Rows from block 2 of a small class-conditioned image flow-matching model, named by matrix and row number. Rows with one number belong to one neuron. Each number is 128 + 24 x the weight over its row's rms, rounded and kept within 0 to 255. All counts start at 0. Numbers have three digits each.
After each neuron's rows are labels from the 100 images, of 14848 (inputs lightly noised), where the neuron reaches its highest value: "top examples" is what is common among them; "colour at peak" is the nearest of a few named colours to the mean colour under the peak. Only what is clearly more common there than usual is listed. The data: histories of elementary cellular automata, time running down. In brackets: how many of the 100, against the usual share in percent.
# fc1: MLP up (model.blocks.2.mlp.fc1.weight, 1920x320), inputs 270-319
# fc2: MLP down (model.blocks.2.mlp.fc2.weight, 320x1920, transposed), outputs 270-319

fc1.427:137124093140181128137126150127109143155088103133088121138081152088149075119124132124128161128145132123165151098093128113108131124102104140111075141140
fc2.427:111111096129121125091137163144121129132123107133119132121118146135104157137142153100126122128100116114132133114144214135131107125158141121119150138114
top examples: 001 turns on (81 vs 49.9)
colour at peak: black (38 vs 17)

fc1.205:115144148154098125133125130161129131115133106154219112101125120103108130103128123119124088103188113103101142084083142148110138143130099115117145079178
fc2.205:130151154147114114112112121117103137114158112107150100137142147130125103103132108130085115147161113125140114114129113116125110105106120124120143140141
top examples: 100 turns on (97 vs 50.1); 001 turns on (76 vs 49.9)
colour at peak: black (38 vs 17)

fc1.245:160148081137186196122144139130141150106148152140121129117092084092116108151156150128104079088140126125110119120134109153112133120096130142097132130129
fc2.245:162130103068194125113113129142147127134145108104168118115117153123140153146106150132159139133112144089129131148059141084137141153169134124128171131093
top examples: 001 turns on (100 vs 49.9); 010 turns on (87 vs 50.3); sparse start (64 vs 29.2)
colour at peak: black (88 vs 17)

fc1.537:144127140184107140068074113090123145106164093142098095120116146135117105108114111161136130106135130116116144137136116184138107113139133125135156114201
fc2.537:184107155110131119185141120130136148134160109118159121128149146117147128128113143134137112115107143132114133154122171139118135150132120130145123118123
top examples: 001 turns on (92 vs 49.9); 010 turns on (90 vs 50.3); sparse start (69 vs 29.2); large cells (65 vs 39.9)
colour at peak: black (64 vs 17)

fc1.705:141118092118132140164133148112150134140143107129115101097134117146105145153127174127108136099112149119131094099139125129101151121095138125087143177148
fc2.705:198100123125144133122095115108146121095150117114130133144096123134127130129122092140190133113081133084135157103110139131152155166132133099101139121154
top examples: 100 turns on (96 vs 50.1); 001 turns on (80 vs 49.9)
colour at peak: black (85 vs 17)

fc1.698:120139109144110144127181120142094109174135143146175151134138161159116131078117121201184143045124139160147128137134134112127111133105133105114111148106
fc2.698:119105144101132123129149106113170075115124105102154143157135113157139139116147136171087140120124109127169119132099144137097120110109120113130117154143
top examples: large cells (94 vs 39.9)
colour at peak: black (41 vs 17)

fc1.582:134151134139152105168141145155113102134158115146139118106158143101139100136140139131141161096137144116134097119167132139126170149155095148082139119119
fc2.582:122134105133137136125100122158140101125115108105128113097168138134110135051120081137143134163131135130117133132164126150131189144162122125138151119138
top examples: 001 turns on (86 vs 49.9); 100 turns on (76 vs 50.1)
colour at peak: black (45 vs 17)

fc1.387:169133118114123131115115092105137143105116206094158147129130171101116093111104154100143063181110116113127138089143096107121103165075146132154129081126
fc2.387:100125172110103122080159120115139109148123121167143139093163093115147161115124100159116111155147098144108109100129122105111106103108112091121097140112
top examples: large cells (73 vs 39.9)
colour at peak: black (54 vs 17)

fc1.284:157152077126129153097113119138161122118128151129148084115081084119084146136145159131142138131140122111115131132117114162120107162128118093142113151154
fc2.284:137128075138141129132118154153157117077139087104154135145037125140139136113098101134172134146106140084101147144142154129132116145188104098113130097141
top examples: 001 turns on (88 vs 49.9)
colour at peak: black (50 vs 17)

fc1.533:112092117129178191131096153165158145163148078144116160143150109119087115143118099126152091138137160115151157148139156121121086097162170105110129196137
fc2.533:105154164132149113155150139099173055143137142091110160140152131152084118158130106146123167138121129134140122154125126124147117079065099110154105096098
top examples: 011 turns on (87 vs 51.2); 110 turns on (76 vs 50.4)
colour at peak: black (51 vs 17)

fc1.621:113128108061162100140131168160127195099131134148128107155134105116144134102150127088138142126142125059131142124134117121145130141052127118116104104116
fc2.621:097123150128147132144129107131089077138133144139132159110113099136108182117122155122137092154116082166123173111088106133079096076151138162126117105142
top examples: 111 turns on (100 vs 50); 011 turns on (93 vs 51.2); 000 turns on (92 vs 50.1); 110 turns on (89 vs 50.4)
colour at peak: white (26 vs 5.2)

fc1.419:131071125110139171159119134146174128178121151141155120121082075096099131148103164092105145157164125099117164128114125169143139181128096131092144139159
fc2.419:155111103157142109128116112102146166096117117128126126127096146120120158134123129130190121095121159109115143153126158112141121098150109135133166118113
top examples: 001 turns on (89 vs 49.9)
colour at peak: black (47 vs 17)

fc1.550:149057108120110128130127140143136093094105147145150137120081116126122140091131105130142108129111141108104127097165111127132168202144129147145129119154
fc2.550:107169123126069128122116141115083115124108175160140141113173145146147141128163121109102128146129127138123115125179136137153171123132106129149091116130
top examples: 001 turns on (98 vs 49.9); 100 turns on (96 vs 50.1)
colour at peak: black (39 vs 17)

fc1.429:193098118150183121131163127113182118123153099153126132128140129106115111151101154150093125114120174121126127080160155133161124150121135155089114139129
fc2.429:094158113156137117103086144076123183114129126098140152121077117128119155146114150108130136145136161141116153169151099136123123148148084126139190109176
top examples: 100 turns on (91 vs 50.1); 001 turns on (78 vs 49.9)
colour at peak: black (44 vs 17)

fc1.25:134112063076155170149145124137117140150130110119126121137142113119164113121140114123133143160097146135137152147157119109112114153186136116121109130133
fc2.25:182086162132244133137134136149113136115117141162059119149102142132107133121109153085124135085140160123145113130105097136121127172127122128097115113108
top examples: 000 turns on (84 vs 50.1)
colour at peak: white (32 vs 5.2)

fc1.681:146106104153125112160135199102104142121118106137149121107136129164124142165127139152159122072181115161131129119097152168134148151098124129134131121182
fc2.681:129104115140151132156134159135095057166119111105131113130120130154148134131126154149127110106131210145127122129175122122142170070130166129171133102079
top examples: 100 turns on (97 vs 50.1); 001 turns on (96 vs 49.9)
colour at peak: black (38 vs 17)

fc1.568:115110124128148179106117123143109097120167109129151060078113136131104117102128123126104088091140126162164099129128115134129138120188107168112142134127
fc2.568:117142108085161127143112124123116140137134116127135178129138141131147130160101146113143133096123159143134136123115145129138127100047116112149133120130
top examples: 010 turns on (99 vs 50.3); sparse start (74 vs 29.2)
colour at peak: black (71 vs 17)

fc1.266:141119161084159118124123131117120113145093157131133136137132162115136119130114100110118137144097170127105113089139121124130102089129130130125180129111
fc2.266:123143089167131121118166136087127129136162127146105100117164151111113139117125108101132110110151140113122092114126104133184118126104169145123115130148
top examples: 100 turns on (84 vs 50.1); 101 turns on (76 vs 49.3)
colour at peak: black (38 vs 17)

fc1.180:126138090102152152147108128165135136162117127152083151122071115150136074163134114143136108136168121128132175128064104142167135124145126104092102117109
fc2.180:131126129139083126165147146124154138127118147159114126177179129138152156116137137086146139141143118130116125098150159135117123118157117130128143117158
top examples: 001 turns on (86 vs 49.9)
colour at peak: black (60 vs 17)

fc1.369:173147112139081157134088149136146153162132140144102154124147123134084150121120111106139120079112160131147152111137161162184156156128099167146152150188
fc2.369:148167160133099129165148090120129154143107131110127097104155095127127103133105120126169142108142074146152115094093148137114123135102138140104174137134
top examples: 001 turns on (100 vs 49.9); 100 turns on (100 vs 50.1)
colour at peak: black (68 vs 17)

fc1.116:159114112140144115110130157126142109143149157112162140179172172114128135105158076121115110103148147139134141101111165108129108092099134161095096143153
fc2.116:133170121142156114129118121150121141116144111170118085117175136142102120178138114116110134145131136142136129097125138125118118117166126111120164129144
top examples: 100 turns on (86 vs 50.1); 011 turns on (80 vs 51.2)
colour at peak: black (55 vs 17)